From a checkpoint of a small image embedding model: 13700 steps.
Rows from block 6, named by matrix and row number. Rows with one number belong to one attention dimension. Each number is 200 + 20 x the weight over its row's rms, rounded and kept within 0 to 999. All counts start at 0.
# v: attention query, key and value (stacked) (model.blocks.6.attn.qkv.weight, 432x160, the v third), inputs 0-159
# proj: attention output (model.blocks.6.attn.proj.weight, 160x144, transposed), outputs 0-159
v.94,188,194,227,228,210,216,159,214,207,160,164,229,199,198,204,188,199,181,178,213,155,207,203,201,223,186,179,199,206,214,237,203,231,175,185,209,189,235,186,198,187,248,166,142,224,204,171,180,180,227,214,209,193,201,220,217,170,206,185,204,162,193,246,203,213,208,166,224,207,211,173,172,211,234,197,198,212,180,169,186,191,183,241,189,203,199,225,198,207,181,190,212,207,211,214,228,200,199,198,202,223,224,193,207,230,196,210,215,218,186,211,205,203,194,175,195,216,181,174,174,202,203,194,198,222,230,204,197,172,245,181,222,181,197,213,170,187,218,183,198,235,194,197,213,186,182,196,194,198,206,217,200,235,194,172,218,179,207,174,172
proj.94,214,188,199,165,200,191,243,206,203,200,231,173,200,204,164,178,147,207,197,174,221,176,194,204,243,208,189,249,202,207,143,214,190,196,197,199,228,180,222,208,201,151,215,204,200,205,244,198,199,171,187,192,190,196,224,186,235,219,205,215,193,192,177,175,216,197,205,157,214,188,194,228,213,159,203,194,159,184,192,204,228,213,193,190,221,195,197,231,196,203,199,196,214,213,224,199,224,186,210,201,215,200,182,180,193,212,181,223,204,220,193,218,168,213,195,204,203,176,219,212,166,168,220,245,189,204,182,201,223,181,216,185,217,218,201,236,209,198,229,182,186,219,210,177,219,199,174,206,177,196,185,191,197,215,204,218,240,204,217,171
v.95,190,172,224,180,211,201,178,226,210,213,191,210,178,182,204,236,212,172,167,224,225,176,174,198,238,183,199,209,223,195,220,230,224,175,169,194,215,201,187,193,212,212,156,184,225,232,192,186,205,217,213,240,232,190,214,196,223,212,210,185,185,200,193,186,231,193,216,201,243,200,208,211,223,188,201,176,173,186,186,214,205,170,193,187,211,202,195,145,208,209,174,196,187,190,199,145,195,226,233,164,236,235,151,213,199,211,217,191,206,187,217,172,192,196,199,220,196,196,214,193,182,186,223,207,224,174,202,189,175,210,189,206,191,198,211,186,182,208,213,196,205,193,204,194,214,201,165,183,203,185,198,216,207,130,227,187,211,214,193,192
proj.95,196,225,184,183,210,191,232,205,188,199,223,220,222,234,239,166,166,171,255,206,197,202,220,154,188,210,203,209,190,211,238,240,200,202,205,192,219,171,199,206,211,203,176,197,180,222,227,198,180,214,201,231,218,171,208,189,218,210,172,175,197,153,222,236,195,141,208,220,202,204,177,214,180,216,195,202,191,218,162,212,222,195,171,211,184,190,194,213,204,193,180,184,190,191,234,213,186,158,215,216,183,201,183,196,220,184,199,196,211,223,227,185,222,211,213,186,203,222,191,239,194,205,222,191,196,216,166,217,198,203,182,196,218,216,196,190,198,194,205,198,186,228,189,215,183,154,222,206,184,195,231,181,197,197,202,192,180,235,184,238
v.96,203,204,200,208,229,180,212,216,249,218,235,208,152,204,188,215,225,205,199,199,229,189,173,228,235,228,206,182,191,218,199,197,210,201,226,217,202,174,196,211,196,213,220,229,198,173,248,205,201,205,181,208,212,186,213,154,199,206,192,223,243,224,208,216,195,200,222,213,181,189,194,219,181,194,196,220,185,215,167,157,205,187,196,240,230,185,195,175,186,187,201,153,196,168,182,145,208,213,187,192,205,194,184,204,171,209,250,189,174,219,219,206,237,192,204,215,190,185,191,174,196,188,204,178,184,189,201,192,218,191,192,192,217,237,179,192,170,183,182,191,197,218,211,203,234,170,196,179,187,188,181,182,191,190,228,181,192,218,197,230
proj.96,215,181,187,210,168,193,198,196,216,199,196,198,242,210,210,196,199,193,235,194,213,215,184,165,212,235,200,199,179,175,186,216,170,196,162,162,238,212,199,180,193,226,199,216,177,199,157,218,230,192,198,213,213,185,199,208,201,201,215,188,211,240,215,162,217,204,197,185,219,222,255,215,213,199,233,221,158,168,213,222,177,189,178,227,238,216,199,168,193,168,222,194,186,178,190,209,194,206,194,172,224,211,168,213,184,232,171,223,202,220,214,235,197,188,205,192,189,202,230,201,214,220,220,206,198,192,211,196,183,205,214,183,163,186,203,207,229,193,230,192,193,197,185,208,239,191,215,219,193,181,167,180,213,201,236,216,165,218,190,218
v.97,179,194,211,183,201,198,217,193,192,178,214,210,245,236,201,171,214,207,181,201,186,198,224,181,212,193,230,201,202,189,175,203,205,225,199,169,203,177,184,187,217,194,176,195,241,215,206,197,178,240,202,226,188,162,226,208,204,181,190,186,171,218,227,205,248,176,210,229,224,204,172,222,189,201,183,185,200,225,183,209,204,194,190,181,202,238,204,190,221,212,185,203,186,202,195,236,198,196,240,192,209,205,189,201,236,206,192,182,190,187,200,195,197,182,205,206,188,237,155,175,210,198,219,213,235,189,204,209,155,169,198,190,215,211,195,200,179,222,211,154,185,199,184,213,165,163,211,199,248,202,215,183,214,169,216,237,196,190,183,148
proj.97,215,173,217,156,191,196,181,129,179,202,183,213,194,177,249,199,241,189,186,180,179,213,180,224,182,201,195,190,210,225,215,135,209,215,201,207,208,212,185,196,211,179,205,186,192,169,195,196,181,165,213,189,197,189,184,249,203,205,222,198,210,199,220,205,211,204,180,184,198,204,179,210,157,218,208,201,237,167,212,190,186,217,214,188,176,208,182,193,205,170,222,205,227,186,187,211,222,183,223,195,181,178,195,215,231,235,176,189,208,209,189,220,219,198,175,180,201,180,210,229,241,235,177,215,173,186,209,203,236,186,225,212,212,181,192,208,247,202,201,200,205,187,207,208,204,235,207,189,209,195,206,224,189,192,210,215,169,188,207,204
v.98,157,227,250,174,192,196,219,221,190,200,206,188,212,189,209,178,221,206,208,194,203,185,246,204,197,162,202,226,212,208,219,200,199,221,216,192,234,214,227,209,245,183,176,176,212,207,245,183,181,180,182,213,197,183,221,224,226,206,178,211,167,167,148,178,212,197,199,239,227,179,180,185,205,185,176,198,208,194,214,238,218,220,183,195,212,207,200,143,205,169,214,204,222,194,190,207,201,182,235,205,198,216,163,190,190,227,171,195,224,184,186,176,179,194,176,181,219,190,192,217,176,163,213,213,211,195,183,206,195,209,216,223,224,208,209,202,222,201,177,183,223,210,197,179,208,184,178,177,213,222,208,211,189,197,238,208,217,177,194,197
proj.98,181,213,182,240,191,225,202,172,231,164,200,174,208,188,171,220,233,220,188,173,185,205,165,207,184,178,188,204,190,165,197,198,240,191,225,198,195,198,179,190,146,209,217,230,214,208,188,204,177,203,171,204,163,201,196,210,200,172,214,230,192,221,206,206,174,204,200,226,149,236,188,139,219,199,191,186,187,204,203,213,188,209,205,228,208,187,224,222,220,219,207,191,204,182,192,220,186,203,144,242,194,171,234,252,220,187,203,173,209,191,201,197,183,200,200,188,188,240,188,199,217,208,181,203,194,184,213,234,201,205,226,199,184,225,222,185,196,189,198,185,191,170,187,175,181,195,192,203,216,211,218,190,223,210,202,196,213,190,211,194
v.99,211,218,186,206,215,214,206,208,189,218,237,207,192,202,186,159,198,209,196,168,229,186,202,158,224,188,170,210,216,206,217,222,180,154,218,218,194,204,219,172,229,181,204,228,225,175,221,191,184,197,225,202,226,198,201,158,209,205,202,214,202,196,176,203,174,167,206,171,179,206,206,168,231,215,178,202,189,214,204,178,190,170,200,213,208,200,239,200,176,186,192,222,195,188,196,176,215,207,151,196,196,184,186,163,148,171,230,189,157,196,225,198,184,190,206,188,195,194,195,204,187,216,218,182,207,193,181,175,200,203,220,201,202,228,218,202,197,235,199,209,212,196,178,191,243,166,183,238,156,196,214,207,227,220,206,201,206,161,214,223
proj.99,242,180,201,206,147,216,195,248,253,201,211,180,161,199,214,233,191,199,186,191,219,196,181,207,197,226,191,143,196,213,173,204,219,189,225,171,201,191,237,198,209,200,213,197,210,208,173,191,196,206,186,219,212,197,226,190,230,204,224,203,208,169,187,191,205,213,224,199,201,179,227,205,168,213,204,206,192,195,179,191,218,190,235,197,216,171,222,182,194,203,181,184,201,196,207,181,221,219,223,208,225,216,198,191,186,225,197,203,199,190,212,197,190,199,192,224,192,203,218,214,188,189,180,158,220,220,236,210,218,204,197,220,159,186,213,248,195,161,217,197,181,185,237,183,229,197,197,180,187,209,160,213,167,208,198,146,210,204,224,207
v.100,200,213,218,174,196,187,181,231,172,189,136,207,209,187,214,198,200,200,239,207,164,215,229,202,149,194,196,212,231,207,217,209,218,210,181,177,219,207,199,217,198,184,176,179,165,237,166,193,211,193,187,198,170,223,203,213,195,208,181,191,196,175,167,192,189,199,177,215,220,210,231,166,184,203,200,185,204,180,233,250,185,228,216,181,199,201,182,202,207,221,200,227,185,224,230,213,184,164,198,207,210,199,199,231,186,204,157,196,224,185,197,220,169,202,176,190,199,229,215,208,200,180,192,211,175,212,187,211,203,205,223,203,183,150,193,193,249,182,221,245,195,182,212,197,193,226,203,214,235,217,207,219,202,192,196,200,171,209,203,205
proj.100,181,207,192,203,203,214,225,197,189,215,230,199,216,170,172,201,177,219,173,198,187,206,197,189,212,193,201,231,209,183,217,216,197,183,210,234,171,198,190,228,170,168,214,203,215,195,245,232,200,188,194,194,197,224,224,180,213,173,204,203,178,192,204,202,171,190,189,237,180,200,125,187,228,193,202,200,197,226,179,197,216,206,192,186,191,173,187,222,214,221,191,212,196,222,225,220,177,217,197,212,185,196,224,195,244,155,220,205,191,195,196,189,191,205,225,227,203,217,171,210,174,186,200,209,185,201,201,187,208,168,159,209,228,226,215,192,171,199,181,203,203,180,164,195,193,182,190,205,200,206,238,181,202,220,157,213,255,180,184,155
v.101,231,179,189,215,193,211,180,195,206,195,231,222,209,174,189,220,168,194,190,224,210,189,186,218,241,239,196,215,172,185,162,171,175,182,191,173,199,208,183,198,176,197,228,191,205,156,192,216,216,191,209,164,217,214,187,207,199,181,211,210,176,211,233,199,233,227,229,166,222,207,213,221,203,185,230,206,171,190,195,165,211,169,193,219,185,169,196,200,206,209,224,173,207,204,186,210,225,244,174,189,208,221,165,175,210,194,206,206,172,222,208,194,222,205,232,225,202,153,202,173,210,196,202,229,174,193,221,181,225,193,162,189,224,204,206,196,185,203,200,198,216,206,181,195,174,210,220,208,202,171,181,197,212,202,193,217,202,184,203,135
proj.101,193,198,186,201,217,199,206,222,162,194,173,185,176,223,235,217,213,206,200,242,234,195,238,214,165,208,190,191,191,224,222,201,195,181,187,206,175,180,195,169,204,211,156,207,187,227,153,186,177,170,208,220,231,190,204,185,198,239,169,184,226,189,167,192,185,201,212,190,186,210,227,216,224,184,203,186,201,218,214,232,171,190,202,201,201,209,223,200,184,211,165,210,164,198,175,189,188,164,237,193,209,205,173,184,166,227,172,179,193,204,197,212,202,163,164,179,188,213,234,212,180,220,185,177,225,200,186,227,163,190,206,188,190,190,204,227,215,195,192,215,208,196,213,204,229,209,209,205,212,230,203,205,158,195,222,216,169,214,215,223
v.102,211,204,196,187,201,181,191,185,195,204,137,223,182,178,183,235,216,185,208,217,185,207,179,242,159,217,216,187,190,225,208,214,208,217,206,197,188,178,170,214,160,216,219,195,180,213,185,203,214,211,180,177,171,197,179,212,188,198,205,186,229,210,190,193,201,250,183,187,212,200,203,239,196,182,209,168,176,201,208,195,191,231,227,173,208,190,190,238,204,208,188,197,197,214,192,196,165,214,210,203,190,187,238,216,205,210,158,194,223,200,184,216,225,209,186,204,200,221,212,180,207,188,154,223,176,216,216,219,206,198,182,199,189,166,167,189,217,147,242,204,205,181,187,216,176,245,214,176,227,203,176,177,211,188,190,189,175,235,196,192
proj.102,190,195,189,186,222,203,215,168,181,212,192,216,231,177,209,172,201,191,196,222,207,198,207,144,233,190,215,230,209,191,229,217,182,201,151,201,203,262,151,191,193,172,184,168,179,207,220,224,217,205,220,198,182,224,202,199,198,181,229,211,202,203,201,219,216,178,171,224,227,212,178,198,197,189,213,227,216,182,225,203,231,201,184,173,202,183,167,209,215,183,186,195,203,195,221,227,188,211,195,159,201,214,189,200,180,202,217,228,190,203,196,195,195,195,212,195,210,177,188,180,178,200,227,228,196,176,160,170,175,197,183,190,206,212,211,207,202,226,185,205,188,239,178,207,179,181,210,216,220,183,238,176,227,192,173,236,200,206,169,161
v.103,152,231,214,206,182,202,210,211,200,191,207,186,227,230,213,182,208,210,226,186,192,180,235,186,192,213,203,237,238,187,229,191,206,190,208,175,213,207,212,186,226,196,161,175,216,227,229,192,186,197,183,258,212,178,220,196,246,179,175,191,170,193,194,179,213,141,208,237,208,211,146,191,214,217,178,230,177,222,200,222,204,205,210,210,208,223,194,166,193,189,201,225,191,202,199,199,199,197,210,201,223,216,161,199,203,231,222,185,215,212,226,190,188,200,186,199,214,211,161,205,164,187,226,212,240,182,184,182,189,204,205,169,213,187,199,214,188,219,195,198,189,186,208,200,227,169,217,200,214,192,200,196,202,173,230,215,211,196,166,208
proj.103,202,202,206,222,207,176,154,161,200,207,188,214,177,181,221,224,207,224,202,148,192,230,195,214,179,210,189,191,169,205,226,176,193,231,210,212,203,166,212,202,150,164,233,244,214,168,180,221,187,193,166,184,178,210,220,233,189,188,204,195,196,200,230,195,199,241,184,202,154,190,211,177,194,180,235,198,172,202,197,192,207,215,212,202,184,199,209,218,220,195,221,179,205,193,196,222,192,193,217,235,175,183,221,240,212,196,193,208,194,224,212,228,197,222,208,194,194,203,203,199,229,203,214,183,190,185,228,194,229,169,231,204,211,214,205,178,238,191,206,177,196,192,177,176,193,221,177,182,196,208,224,158,207,229,222,192,194,183,219,179
v.104,180,171,210,193,188,223,205,175,213,185,228,212,208,207,198,201,218,165,186,190,195,197,172,204,192,186,206,205,213,200,176,213,191,254,178,214,163,196,165,186,180,204,215,202,200,209,228,214,202,222,191,187,200,170,203,237,188,171,195,198,178,186,246,187,224,226,241,246,232,179,185,214,220,185,196,192,202,202,189,219,223,208,182,196,207,186,173,212,222,233,219,205,207,236,174,231,196,204,204,195,177,216,212,227,240,201,215,189,212,152,190,216,228,210,189,223,219,198,210,192,234,210,187,213,216,194,214,192,217,186,224,166,219,207,213,209,173,216,200,190,186,183,182,194,158,220,222,183,203,187,188,213,189,220,162,217,217,225,196,138
proj.104,206,195,201,187,220,168,181,185,165,168,201,198,224,189,200,200,202,195,181,225,196,173,229,243,210,188,171,204,208,213,190,179,182,226,211,190,235,196,188,193,214,212,162,186,200,171,205,150,170,194,210,174,220,197,187,227,172,187,177,197,209,210,215,208,202,182,176,205,224,213,176,217,211,217,182,170,225,216,197,184,162,194,188,185,158,240,182,237,221,187,196,232,195,179,206,198,229,206,215,194,205,167,218,188,213,172,177,196,216,173,205,206,238,205,200,191,213,193,209,200,223,207,190,185,222,201,223,233,178,206,184,178,221,184,179,138,208,198,182,191,185,224,174,214,193,192,197,186,226,214,231,201,218,175,231,228,185,214,217,235
v.105,159,163,201,219,201,203,246,178,189,210,200,186,196,193,181,200,221,219,227,176,197,226,175,198,163,180,247,214,196,189,168,194,207,230,244,226,172,181,206,203,185,197,215,208,183,194,214,206,181,202,189,223,180,159,193,201,182,169,203,177,196,218,199,204,211,213,182,218,198,181,153,216,185,202,198,205,212,194,189,215,190,239,196,217,183,230,184,227,196,213,202,213,210,202,185,200,174,214,251,202,159,192,247,202,202,207,180,174,200,186,154,183,219,186,184,182,204,219,170,212,210,213,201,202,239,213,237,216,174,182,217,191,217,159,180,192,199,180,212,191,167,181,190,211,191,196,204,185,191,231,236,195,205,173,184,197,193,218,204,211
proj.105,200,201,229,192,225,181,190,151,187,198,217,198,203,191,182,180,220,178,208,193,212,182,214,212,213,168,181,204,231,201,231,177,195,238,169,207,204,220,194,206,201,168,224,179,207,168,227,196,177,208,188,187,214,220,169,251,176,208,197,187,226,228,210,201,219,213,220,173,235,206,191,211,196,209,230,182,250,187,193,156,169,189,216,214,198,226,172,216,217,181,253,191,225,219,213,197,234,199,196,191,194,202,184,182,219,189,225,171,233,157,214,217,183,224,187,208,229,193,183,200,191,194,199,218,193,211,207,194,191,174,205,180,216,194,195,150,202,240,210,195,184,213,184,200,189,196,159,204,186,189,218,215,205,171,222,194,193,181,214,197
v.106,193,177,188,212,196,182,200,191,211,219,209,189,142,214,212,197,196,187,215,172,224,186,165,223,192,209,200,218,209,193,223,206,166,180,233,209,170,216,225,181,216,197,234,241,145,179,209,216,197,200,193,211,227,169,195,178,206,189,188,196,214,215,205,219,189,223,207,193,183,209,209,219,198,212,207,230,188,202,207,180,182,196,215,223,242,204,185,195,204,189,207,189,175,203,208,167,174,187,200,196,192,161,189,221,185,203,195,178,195,244,209,177,191,194,196,181,228,188,163,190,208,202,191,177,211,208,204,178,204,198,221,159,231,178,152,202,188,215,200,238,193,181,206,222,222,186,169,238,173,203,181,179,211,203,228,177,168,199,197,257
proj.106,191,195,206,220,224,191,199,201,231,188,216,213,184,181,178,211,166,205,233,195,227,210,180,191,196,153,201,190,206,199,168,196,178,216,168,200,195,198,211,221,163,215,247,197,194,211,192,177,218,170,172,179,216,207,212,220,207,181,241,178,241,216,198,174,238,192,203,195,240,177,202,215,216,217,230,157,216,191,163,188,208,200,232,189,223,208,172,213,216,194,237,193,198,187,189,201,201,218,218,176,220,210,185,193,210,197,196,221,217,218,202,231,220,204,181,193,232,222,204,202,194,198,210,194,219,171,182,183,190,200,221,209,212,178,207,216,186,227,210,201,179,208,183,197,212,155,212,185,142,231,173,210,222,181,222,201,178,244,181,195
v.107,224,203,176,225,207,202,190,211,212,220,269,217,169,190,173,184,195,198,208,199,231,209,183,187,228,218,210,201,187,193,189,203,185,184,210,241,184,210,217,169,212,191,230,248,215,146,225,208,212,191,222,198,214,219,185,155,179,195,231,209,215,240,196,225,189,187,198,161,175,210,213,203,204,206,215,212,216,208,186,159,182,172,191,220,195,197,231,216,186,215,201,197,218,162,199,201,210,207,181,200,178,179,214,165,194,180,218,191,151,223,200,179,201,194,234,180,175,177,208,205,186,220,207,161,206,192,185,190,191,207,208,203,202,226,178,206,176,205,193,204,202,233,186,200,215,198,185,228,168,196,197,177,232,216,205,194,198,190,229,234
proj.107,220,207,217,172,183,207,203,226,200,206,213,185,151,204,220,226,193,167,210,193,218,185,180,176,202,189,176,157,211,192,184,199,218,207,189,180,188,216,221,217,232,219,202,182,214,218,175,173,200,186,205,212,226,173,201,184,218,229,203,194,222,176,191,186,216,202,210,173,227,181,236,207,167,192,201,200,196,173,181,192,183,171,211,194,229,181,199,183,170,190,213,182,196,211,200,164,210,210,206,180,247,234,157,200,182,252,212,177,191,188,229,191,209,193,182,202,224,202,209,205,179,194,196,179,222,229,206,207,212,219,215,199,161,179,199,219,183,195,234,214,184,193,241,207,237,187,196,221,187,207,144,225,186,191,233,188,183,223,219,219
v.108,180,214,220,201,198,200,207,186,181,175,189,183,240,215,234,184,198,219,209,195,197,188,238,161,170,186,177,217,220,174,217,196,197,200,197,157,196,213,221,223,223,172,160,155,208,228,167,180,186,182,197,251,185,209,199,213,249,174,185,174,168,172,203,182,194,158,214,207,186,224,174,197,207,243,179,231,215,169,208,209,208,205,221,208,193,232,193,183,216,188,189,209,181,222,211,215,186,173,194,196,195,226,184,209,220,209,206,181,226,218,218,190,148,200,204,190,201,220,157,224,198,205,226,187,226,208,202,190,166,177,218,212,204,176,202,228,209,210,203,204,193,207,197,204,220,178,215,191,182,204,216,198,208,176,214,190,217,204,175,206
proj.108,189,218,212,229,203,183,176,187,224,195,212,226,195,197,194,192,201,208,208,176,185,200,192,225,169,218,228,200,215,238,213,144,191,202,220,231,187,185,236,202,179,183,240,228,181,186,210,203,186,202,184,195,192,214,226,207,192,206,180,213,192,176,207,192,189,218,176,198,164,170,188,195,178,202,187,173,210,225,208,155,217,222,193,207,173,202,214,205,211,218,220,206,208,193,187,201,217,219,214,229,169,151,184,220,232,197,191,201,178,210,152,209,208,209,179,203,221,181,204,201,223,206,201,210,194,200,208,198,216,197,187,212,217,241,199,174,246,214,198,198,208,175,223,172,170,222,195,175,198,229,236,181,203,226,163,200,201,146,237,174
v.109,187,220,219,164,214,189,202,222,187,188,172,170,235,217,222,168,196,207,194,213,201,205,223,203,179,178,202,178,223,198,202,210,211,231,182,147,215,198,199,190,211,166,197,154,208,212,215,194,183,204,175,210,170,191,214,227,236,198,186,214,194,135,222,193,232,148,195,246,232,175,201,189,193,181,173,186,221,206,194,240,199,232,201,169,227,202,214,195,240,213,179,212,186,221,230,208,204,177,215,204,198,215,213,229,242,225,201,187,209,190,205,216,173,169,170,192,194,203,183,173,195,192,198,200,183,204,203,208,206,191,198,209,186,199,231,185,218,198,196,169,193,184,194,180,162,179,199,205,204,213,204,208,205,206,193,201,174,201,171,175
proj.109,223,183,232,222,167,215,177,176,203,198,182,204,206,183,210,218,239,187,189,203,164,200,193,224,183,195,198,186,212,213,170,171,232,201,204,212,217,192,198,211,178,210,187,195,210,194,193,178,204,176,243,204,167,207,223,220,195,194,203,179,159,201,206,193,209,212,169,201,192,189,162,198,169,223,217,176,217,205,202,192,198,206,209,184,190,187,193,178,223,173,195,211,246,165,208,260,242,195,202,214,175,175,238,237,254,184,200,179,209,207,185,186,200,220,195,156,193,214,155,217,216,189,197,221,177,216,212,211,235,185,212,214,213,169,195,189,218,207,164,211,194,186,203,233,166,205,208,180,217,223,214,213,196,203,202,211,212,181,205,209
v.110,193,217,199,204,209,182,209,187,211,229,173,175,175,179,179,206,209,198,213,204,198,227,192,256,138,195,190,181,180,218,216,208,218,217,223,234,192,207,212,215,210,176,240,220,168,187,214,210,203,177,170,179,155,220,204,190,212,208,215,223,231,175,188,184,163,222,177,233,182,196,212,172,202,203,203,212,203,177,225,224,208,228,203,197,199,175,195,204,193,185,188,168,211,195,211,174,178,205,204,214,167,179,228,246,194,205,188,193,224,199,166,192,197,227,188,179,208,186,210,208,189,215,177,181,168,223,195,200,225,208,196,228,186,224,199,201,240,166,193,236,178,196,217,189,192,204,203,173,184,209,185,194,178,214,204,169,197,222,226,240
proj.110,175,201,180,191,166,224,206,209,181,157,205,201,239,187,164,215,170,187,219,179,235,189,205,192,219,159,198,246,233,162,169,211,199,210,189,210,221,197,213,215,169,205,165,168,199,221,215,199,204,238,221,214,209,230,205,223,193,194,199,206,211,233,174,192,199,187,218,183,217,204,188,197,234,204,193,200,189,203,213,206,183,188,193,221,221,222,205,197,202,224,196,216,210,184,206,213,214,217,138,216,221,197,177,214,175,173,238,205,196,194,203,196,178,201,196,209,215,193,173,178,170,182,223,250,214,207,180,167,184,207,211,162,208,231,219,167,160,227,210,203,185,203,169,207,190,187,182,222,184,207,201,189,227,189,207,216,211,207,200,193
v.111,221,192,182,228,215,202,185,215,231,230,234,195,178,162,204,204,189,188,210,192,215,186,174,206,234,242,193,206,194,218,208,176,194,175,204,202,214,209,190,202,188,223,229,204,165,153,186,213,220,179,206,198,206,227,191,175,194,202,213,220,223,211,217,200,170,218,220,168,204,222,224,209,198,195,225,197,163,196,197,166,190,175,197,247,185,190,198,209,177,193,231,205,207,197,182,151,222,252,162,196,212,196,182,165,182,207,227,205,167,229,225,208,228,193,219,211,211,170,228,199,211,203,201,201,166,190,193,191,231,204,156,164,205,208,183,202,193,196,191,201,217,195,218,191,247,211,191,211,159,174,182,208,199,194,214,199,192,201,216,200
proj.111,209,208,196,216,192,184,203,243,212,197,225,188,190,239,214,206,207,202,212,231,244,202,198,193,186,228,205,183,176,195,175,241,201,185,197,218,208,197,206,201,195,185,178,214,201,237,184,224,190,200,186,218,231,180,202,196,186,203,172,204,206,202,178,165,196,204,227,176,211,210,237,199,238,183,238,204,171,208,191,203,193,189,196,203,233,204,222,179,173,220,186,183,141,204,157,172,161,179,212,201,223,225,185,202,175,213,191,209,208,209,193,229,182,183,234,217,200,194,225,196,185,195,204,161,235,204,192,194,157,200,200,219,175,202,233,215,193,161,225,206,183,214,201,188,206,173,217,211,206,190,180,152,181,226,219,195,200,217,212,238
v.112,222,179,170,206,217,199,230,179,202,226,207,205,173,212,191,206,189,191,201,190,209,225,154,202,197,199,191,164,191,193,190,218,190,197,193,250,150,195,207,193,200,180,229,249,190,161,187,201,229,205,211,171,177,211,167,169,192,201,238,209,230,218,226,225,180,214,194,179,176,193,218,177,208,226,223,206,202,195,205,175,186,195,200,210,211,204,202,258,180,218,208,180,198,199,201,194,166,216,172,178,184,181,263,203,179,172,211,191,178,208,166,208,220,198,197,196,175,199,223,200,191,224,201,183,182,214,192,211,183,193,205,215,207,226,214,188,193,193,176,207,184,221,199,198,208,225,172,227,169,208,183,194,204,213,174,163,192,207,210,244
proj.112,212,189,197,168,161,198,188,222,170,184,217,198,191,184,178,190,186,185,196,211,214,190,213,207,213,206,202,186,213,191,186,200,207,203,200,191,215,207,220,205,238,222,206,148,212,214,206,202,226,197,196,220,230,195,205,195,190,219,209,207,210,196,160,186,221,215,209,152,267,202,206,241,195,211,199,202,220,167,227,173,190,180,200,194,201,202,184,200,186,230,208,210,189,199,222,185,227,194,234,191,256,229,157,164,185,212,231,217,223,199,219,204,176,194,194,205,227,167,210,185,209,188,190,220,236,203,214,164,203,234,183,191,180,207,191,234,165,226,228,232,180,231,212,204,214,166,204,213,171,188,192,210,195,175,194,214,193,215,205,188
v.113,185,210,219,196,193,202,210,215,212,198,190,200,199,237,194,178,196,220,222,192,201,220,213,207,190,199,200,197,191,206,215,204,208,216,218,202,191,167,207,192,213,194,168,239,231,196,234,178,200,186,198,242,177,176,218,177,198,186,177,170,247,188,158,209,177,171,160,235,202,209,185,197,186,201,185,190,188,237,191,201,195,210,214,184,197,216,199,188,203,221,196,218,207,201,215,193,181,194,243,194,193,147,221,228,162,191,171,179,214,195,176,200,190,204,180,178,185,258,184,182,181,233,208,211,237,178,201,182,158,197,219,221,208,197,187,188,193,183,159,217,190,216,202,183,220,167,194,194,244,216,197,163,185,189,227,192,209,206,202,243
proj.113,167,192,208,164,186,196,196,154,192,201,226,207,178,178,210,213,206,194,203,140,188,206,167,198,218,214,204,225,220,184,196,201,196,207,200,195,226,223,199,199,191,180,213,190,206,197,215,208,202,214,195,183,220,235,197,207,197,194,223,206,177,230,208,216,215,207,221,191,183,205,184,199,199,217,223,252,199,133,230,172,243,198,182,210,199,170,154,203,191,210,239,173,216,182,229,207,230,203,169,195,199,219,195,206,217,207,217,240,202,211,225,189,186,243,206,212,204,183,203,198,221,174,195,223,180,187,182,213,228,180,217,175,205,210,188,216,207,201,179,201,187,164,165,245,213,206,184,209,176,162,186,218,233,198,194,207,203,205,180,194
v.114,178,228,189,199,187,197,229,174,212,247,191,189,169,186,194,167,223,190,175,209,234,197,187,263,196,182,211,176,179,217,226,207,188,204,226,232,188,204,185,177,219,182,243,228,228,171,233,234,191,220,181,178,197,192,197,216,221,203,232,225,191,205,193,213,207,228,195,233,197,188,195,203,212,194,184,196,190,216,191,191,176,209,193,195,232,168,238,225,196,178,193,157,213,189,193,180,201,238,211,216,198,195,230,208,224,217,199,202,190,190,167,162,234,203,180,195,201,179,173,180,145,209,179,178,199,176,159,203,209,208,195,197,219,235,205,202,196,190,219,188,201,212,203,199,184,214,193,189,187,205,206,170,195,217,198,201,185,179,227,203
proj.114,214,187,216,203,183,222,170,201,219,158,193,166,215,173,218,216,212,170,219,182,211,225,209,161,206,156,185,189,178,164,177,207,222,204,187,198,192,212,208,216,190,216,142,180,194,208,174,192,206,219,228,197,199,189,174,223,179,226,242,189,221,225,193,197,220,188,199,166,232,229,242,223,204,205,197,181,214,173,196,205,171,211,205,227,205,238,185,173,197,192,199,197,221,175,171,202,207,206,173,202,188,233,207,238,162,201,215,200,218,210,208,226,187,204,209,161,188,163,219,190,218,172,229,210,218,210,194,199,204,225,213,191,170,186,206,182,181,207,217,181,177,215,204,188,196,203,207,223,205,189,177,218,206,188,233,189,182,239,198,193
v.115,195,185,200,197,171,236,195,184,175,165,199,239,239,188,221,197,171,203,203,197,178,204,237,143,234,201,198,233,210,176,187,193,192,192,167,169,196,213,195,210,183,220,181,171,216,195,180,185,211,207,240,184,227,228,178,247,194,198,214,181,149,217,182,191,212,203,196,185,207,206,192,230,194,166,199,175,216,200,200,179,216,186,210,188,189,205,201,230,200,208,186,237,209,203,206,254,222,203,166,194,203,220,212,158,204,175,174,236,206,185,203,197,203,209,200,204,200,194,214,208,212,197,213,232,216,199,192,204,174,204,228,213,190,192,225,217,190,203,209,178,204,197,181,203,171,227,212,229,218,185,221,221,183,203,173,225,196,194,202,151
proj.115,201,227,210,180,241,185,234,224,202,226,213,219,165,216,221,198,245,185,157,231,192,176,175,202,181,199,194,181,175,216,209,202,206,193,235,200,177,188,183,184,234,187,210,206,213,206,191,188,182,190,185,197,177,176,190,182,206,233,185,204,185,175,215,253,175,219,171,202,178,174,170,167,188,189,171,205,210,223,203,217,216,198,210,170,151,177,228,215,211,215,180,209,217,241,202,187,213,176,250,210,176,196,222,201,206,205,206,151,196,178,195,194,217,187,197,205,181,202,194,195,206,211,163,197,214,208,224,237,197,209,179,193,187,210,200,207,205,181,179,196,228,210,228,201,197,211,177,204,230,209,241,211,194,200,177,186,203,187,231,194